From a checkpoint of a small self-supervised image encoder: depths [2, 2, 2, 2].
Rows from block 4 of a small self-supervised image encoder, named by matrix and row number. Rows with one number belong to one channel. Each number is 128 + 32 x the weight over its row's rms, rounded and kept within 0 to 255. All counts start at 0. After the name is the row's rms in percent of the matrix's.
After each channel's rows are labels from the 100 images, of 14848, where the channel reaches its highest value: "responds to" is what is common among them; "lies over" is the class under the peak. Only what is clearly more common there than usual is listed. The data: rendered roads seen from a driver's seat, with toy cars, trees and houses. In brackets: how many of the 100.
# convs1: grouped (4 groups) 3x3 conv, stride 2 (model.blocks.4.convs.1.weight, 144x36x3x3, each kernel summed), inputs within the group 0-35
# convs2: expand pointwise conv (model.blocks.4.convs.2.weight, 144x144x1x1, transposed), outputs 0-71

convs1.124 102 [170 144 101  92  89 131 130 114 124 200 162 140 151  69 166 124  90 107 150 106  98 135 106  89 146 143 215  86  98 127 139 116  96 151 149 112]
convs2.124 099 [140 134 130 159 143 141 140  98 113  83 168 147 130  84 104 104  99 164 122 106 135 127 189  90 123  80 130 113 136 132  65  44 169  82 117 120 102  94 144 102  66 135 130  85 131 133 101 129  78 128 133 128  71  69 153 211  75 122 127 139  72  88  84 101 158  61 176 134  42 114 146  84]
responds to: solid white line (100); bends right (78)
lies over: road (100)

convs1.60 102 [128 134 192 121  64  92 148 110 107 166 107 115  87 145 145 106 132  43 174 105  87 149 133 118 126 152 103  87 118 101 109 121 151 173 154  85]
convs2.60 095 [153 161  45 151 132  88 110  95 176 110  79  94 152 126  99 135  94 112  91 112 169 112 122 109  99 176  88 107 103 114 107 190 129 100 144 134  91 107 172  89 101 168  98 114 115 120 124  94 113 125  90 134 113 152 116  98  79 130 137  83 132 173 136 167  94 111 116 118 102 124 121 185]
responds to: solid white line (75); straight (66)
lies over: road (72)

convs1.4 103 [134 173 178 115 126 122 104 122 169 153 141  95 122  85  69 117 173  50  90 154 145 120 184 102 166  98 132 123 151 100 107 107  85 113 155 110]
convs2.4 109 [116 162 148  86 134  99  29 100  94 116 184 130 104  98 118 101 137  77  86 181 132 155 128 120  98 166 100 168  70 125 121 130 137 124 147 146 134  80 153 143 110 142 114 131  94  87  76 145 124 103 113 125 154 120 143 131 117 145 158 119 157  86 105 109 106 126 104  64 127  98 172 133]
responds to: straight (79)
lies over: truck (38)

convs1.54 119 [126 110  76 141 176 100 100 128  86 178 123 137  76 100 175 125 138 116 112 110 178 163 137 106  91 137 139 114 151  48 132 144 172 105 127 185]
convs2.54 115 [181 152 131 141 112  86  77  67 103 107 143  94 158  67 124 155 162 157 126 156 119 121 109 147 111  95 113  92 113 125 112  92 147 171 145 123 183 213 171  98 123 114 126 163 106 141 182  80 103  91 141 119 126  91 166 126 178 192  97 132 116 142  60 118 141  96 138 154  84 114  39  92]
responds to: crossing stripes (100); vehicles: zero (39)
lies over: road (100)

convs1.41 111 [112 174 179 122 133 103 115  96 164 101 110 133 159 148 119  91 135  92 144 103  97  91  96 102 138 153 126 126 138 182 116  93 128 216  70  80]
convs2.41 096 [112 117  95 133  98 177 187 165 114  90 146 158 104 126 134 107  78 110 118 122 129 106  83 157  49 161  97 113 113 152 108 143 113 113 134 144 128  69 112 131  84 135 103  66 135 138  97 103 150  91  92 120  91  96 124 179 150 102  97 123 141 138 119 139 178 112 115  91 120  43 142 138]
responds to: snowy verge (99); straight (63)
lies over: verge (99)

convs1.38 092 [ 42 106 131 125  82 126 144 121 120 130 101 141  90 173 113 102 105  91 118 146 164 154 151 134 124 210 139 134 122 174 141 212 137 129 141 127]
convs2.38 103 [115 114 115 161 136 129 138 125 150  87  97  75 157  59 133 143  70 193 111 132  99  88 124 157 116 109 139 118 107  73 141  93 120 104 115 119 116 164 130 173  74 136  96 186 109 106 128 134 106 117  95 113 137 192 141 128 138 168 100 173 206 110 159 146  99 111 142 136 148 152 108 148]
responds to: crossing stripes (68); snowy verge (67)
lies over: road (61)

convs1.118 067 [ 51 116 140  53  77 156 125 141 153 162 144 166 160 165  95 121  86 166  67  99 137 127 103  74  84 138 145 132 129 134 119 126 133 119 152 123]
convs2.118 101 [144 173  95 226 145 100  96  63 142 120 133 164 158 100 145 151 147 165 183 128 117 148 170 149 146 123 185 213 121 128  98  73 150  97 171 167 152 122 173 106  44 150 136  82 188  82 123 126  93 110 163 113 160 166 162 113 218 112 114 105 101  98 157 125 102  64 127 122 152 128 100 123]
responds to: solid white line (100)
lies over: road (98)

convs1.18 100 [149 102 203 105 112 118 113 117 126 110  82 133 125 103 157 178 108 176 155 168 109  86 129  98 145 107 132  98 196  91  87  97 188 114 147 128]
convs2.18 088 [168 131 111 123 120 164 157 144 125  72 150 135 175 114 133 124 127 120  99 150  99 184 144 147 139 148 104  81  43 100 118 134 168 156 200 175 149 140 107  53 108 133 128  87 133 163 196 120 137 149 108 120 130 163 116 133 124  72  75 160 136 154 112 115  83 132  61  94 145 152 165 114]
responds to: vehicles: two (70)
lies over: car (26); truck (25)

convs1.114 099 [117 138 145 100 125 111 114  92 126  98 138 190 110  90 146 133  93 158 121  76  98 100 172 156 160 113  75 128  98 127 130 219 140 187 137 105]
convs2.114 092 [162 103 129 178  86 131 142 122  82 118 101 165 164 144 173 133 139 135 119  93 117 139 180 167 128 153 132 117 110 133 178 116 188 160 114 108 116 143 116  98  80 143 162 141 173  68 140 179 157 169  95  86 128 169 105  92 104 116 153  98 158 101 142 145 130 197  80 134 122  59 201 115]
responds to: solid white line (100); vehicles: zero (30)
lies over: road (100)

convs1.110 105 [129 143 145 137  66 128 119 124  41 124 131 156 177 109 111 184  78 105 108 107 134 121 139 150 129 122 159  87 123 133 105 135  64 182 133 180]
convs2.110 103 [124 153 149 136 176  64 117 161 131 178 146  92  94 130  43 118 153  98 125 113  99  86 121 174 113 152 142 140 138 132 118 138 154 107 156 166 127 140 127 131 133 154  62  81  81 193  61  92 162 133 145  71  97 107 108 128 143 141 128 122 139  70 123  96 107 129 125 124 165 163 109  90]
responds to: solid white line (54)
lies over: truck (27)

convs1.127 094 [118  70 120 101 126 153 137  94 102 157 120 163 106 100 131  95 122 151 161 135  92  77 177 129  44  91  74 108 119 120 173 150 115 122 182 135]
convs2.127 112 [101 154 196 163 143 121  86  38 117 148 121 117 116 159 105 106 119 174 145 105  87 152 167 143 151 131 123 115 133 194 135 241 142 109 154 130 121 130 183 147 114 168 134 123 118 163 150 115 136 155 141  66 149 119 123 128 125 116 134 123  69 170 212 172 152 185 119 145 145 196 109  99]
responds to: solid white line (100)
lies over: road (100)

convs1.66 116 [ 89 173  99 125 188 117 109 163 126  92 142 109 170 135 209 117 171  95 125 109 141 106 120 155 159 171 143 132 103 123 126 132 142 169 196 171]
convs2.66 106 [ 93 142 113 132 165 142 100  84 125 150  93 182 159  91 102 100  97 148 123 127 113  88 119  78 106 143  91 156 172 101  61 155 126 117 115 132 100 189 124 167 180 143  73 102 113 171  99 156 132 131 127 117  75  76 111 155 114 164 119 186 169 100 137 172 138 116 146 122 138 164 142 133]
responds to: crossing stripes (93); bends right (71); solid white line (51)
lies over: road (100)

convs1.141 109 [ 67 132 161 115 123  99 115 114  82  97 144 179 140 157  93 181 116 142  85 124 113 101 106 128 124 165  97 128  79  91 155 117 102 208 171 113]
convs2.141 099 [127  69 127 123 115 139 100 150 144 108  52 113 108 111  64 179 133 117 153  92 143 145 113 118  89 161 109  95 146 115 113 148 140 128 147 102 127 160 193 113  72 161 157 145 171 162 102  68 107 115 139 113 131  80 124 110  97  75 144 106  71 127 145  88 131 123 118 165 166 160 130 159]
responds to: double yellow line (89)
lies over: road (86)

convs1.23 070 [145 146 123 176 172  88  86  74 116 183 144 136 125 142 116  93 188 144 136 137  73 159 142 153 107 110 130  59 121 187 130 150 131 147 161 101]
convs2.23 103 [132 107 183 113 133 109 136  88 150 157 169 171 151 156 125 111 100 131 110 175 164 169  85  97 104 123 144 162 118 137 147 141 111  70 160 141  88 108 117 131 172 100  82 117  83 110 121  92 132 164  72 149 108 134 146 162 154  73 113  98 116  85 127 123 162 118 129 109  81 116  70 122]
responds to: snowy verge (98); bends left (71)
lies over: road (100)

convs1.128 089 [101 122 131 119 115 108 132  92 129 125  87 183  38 112 136  90 137 114 161 109 146 189 180 134 103 112 146 143 101 171 140  96 102  67 106  98]
convs2.128 104 [178 125 129 140 208 158 165 105 105  95 127 178 134 141 131 150 118 162 127 132 156  87 110  92 118 134 137  93 135 188 164  85  98 107 121 160  89 116  99 128 135 139  89 162  90  66 167 123  71 166  78 142 114 132 106 124 135 132 112 100 133  98 124 131  93  99 114  81 152  52 166 128]
responds to: straight (97); snowy verge (68); vehicles: zero (47)
lies over: verge (74)

convs1.7 125 [120 142 132 137 121 124 116 153  55 145 104 193  87 115 230 109  94 170 133 187 153 118 135 128  89 152 113 111 137 150 108 126 102 146 117 153]
convs2.7 110 [124 123  74  87 131 110 134 149 112 160 177 100 146 150 140 124 129 138 115  84 148 155  82 130 108 135 186 136 188 186 101 103 106 143  76 101 113 148 207 175 122 101 122 115  87 120 141 107 157 164 167 147  82  92 159 133 132  88 123 166 156 163 120 147 154 122 125 128 147 139 128  66]
responds to: snowy verge (96); bends left (69); vehicles: zero (37)
lies over: road (100)

convs1.96 101 [ 59 117 140 111 189 124 148 170 122 145 129 161 184  72 131 122 187 137 129 134 112 129 147 144 138 133 148 139 160 106 176 163  77 196 113 147]
convs2.96 082 [ 96 111  65 136  74 146 110 180 113 116 109  87 191 111  67 132  99 149 108 127 101 137  70 130 115 112 167 107 109 121 103  75 127 149 133 135  55  97 174 117 132 151 188 151  11  97 100  96 129 117 164  83 148 159 123  76 168 113 122 107 123 177 142 114 108 139 124 128 141  78  96 161]
responds to: snowy verge (73)
lies over: road (65)

convs1.95 095 [ 84  71 116 145  64 114 122 145 117 150 170 135 148 106 127 188 146 111 103 108 127 218 136 188 100 170 141 131 108 131 137  75 123 140 126 136]
convs2.95 102 [149 133 142 106 152 143 148  97  99 155 122  70 134 144 150 201 189 156 146  81 104 123  56 114 178 137 141  43 122 105  89 142 137  94 140 132 131 135 169 163 182 160 144 154 138 146 138 110 127  85 155 135 103  88 127  74 123 102 125 108 112  88 129 175 113 127 130 131 143  75 165  86]
responds to: double yellow line (100); bends left (81); vehicles: zero (42)
lies over: road (98)

convs1.94 078 [141 133 122 100 145 131  91 117 109 125  98 111 128 146 146 164 107 133 181 122 180 115 174 102  94 105 128 177 114 149  46 152 105 165  93  48]
convs2.94 110 [130 109 106 135 121 174 115 142 160  46  94 117 102 122 105 117  52 148 175  88 141 144 185  89  86  58 128  88 114  82 133 158 120 131  94 120 129 133 170 144  38 154 129 171 158 129 122 177 124  67  81 111 141 102 152 143 110 125 165 128 187 114 100 170 147 168 188  84 133 159 122 120]
responds to: crossing stripes (100); double yellow line (51); vehicles: zero (32)
lies over: road (100)

convs1.112 109 [125 123 188 130 148 104 115 140  67  85 101 131 120  74  73 125 128  87 193 149 140 103 212  97 119 136 121  95 126 153  91 106 112 107 131 117]
convs2.112 100 [174 157 135 142 144 114 155 147 179 157 130 159 112 106 155 150 138 167 150 128 178 135 177 183  70 128 129 160 102 150 134 173 203 117 151 123 141  64 108 163  80 131 105  83 137 141  81 146 160 124  98 144 109 177 133 110 129 125 118 151 138 148 148 116  84 159 156 143 164  86 193 128]
responds to: straight (81); sandy verge (65); vehicles: zero (40)
lies over: road (93)

convs1.0 076 [186 111 109 120 124 127  81 101 186 158 101 127 129 136 107 100 146  91  86 139 149 106 166 122 197  64 107 123 144  98 101  69 163 144 163 109]
convs2.0 097 [176  89  84 168 104 156 163 128 166 100 128 166 118 142 123 119 188  97 120 122  98 144 139 108 116 169 152 172 158 118 144  82 134 148 107  84 167 125 157  56 120  93 190 108 140 130 132 120 144 129 130 150 173 129  94 108 175 101  82  51 136 115 103  82  93  95 142 106 156  73 204  89]
responds to: straight (63); solid white line (56)
lies over: truck (29)

convs1.92 119 [145 110 118 122 124 123 120 119 115 118 163 123  61 168 135 181 113 156 131 111 207 159 105 134 103  74 122 105  94 114  83 107 108 218 119 126]
convs2.92 111 [139 146  95 157 122 124 133 162 123  60 110 109 107 137 124 192 144 107  83  62 114 106 125 128 112 104  75 149 103 139 180 103 110  71 112 127  78 137  85 175  62 128 143 150 111 134 145 135 104 165 128 158 142 103 184  96 163 147  81  50 148 138 110 173 133 169 184 144 141 147 118 121]
responds to: crossing stripes (100); double yellow line (79); vehicles: zero (35)
lies over: road (97)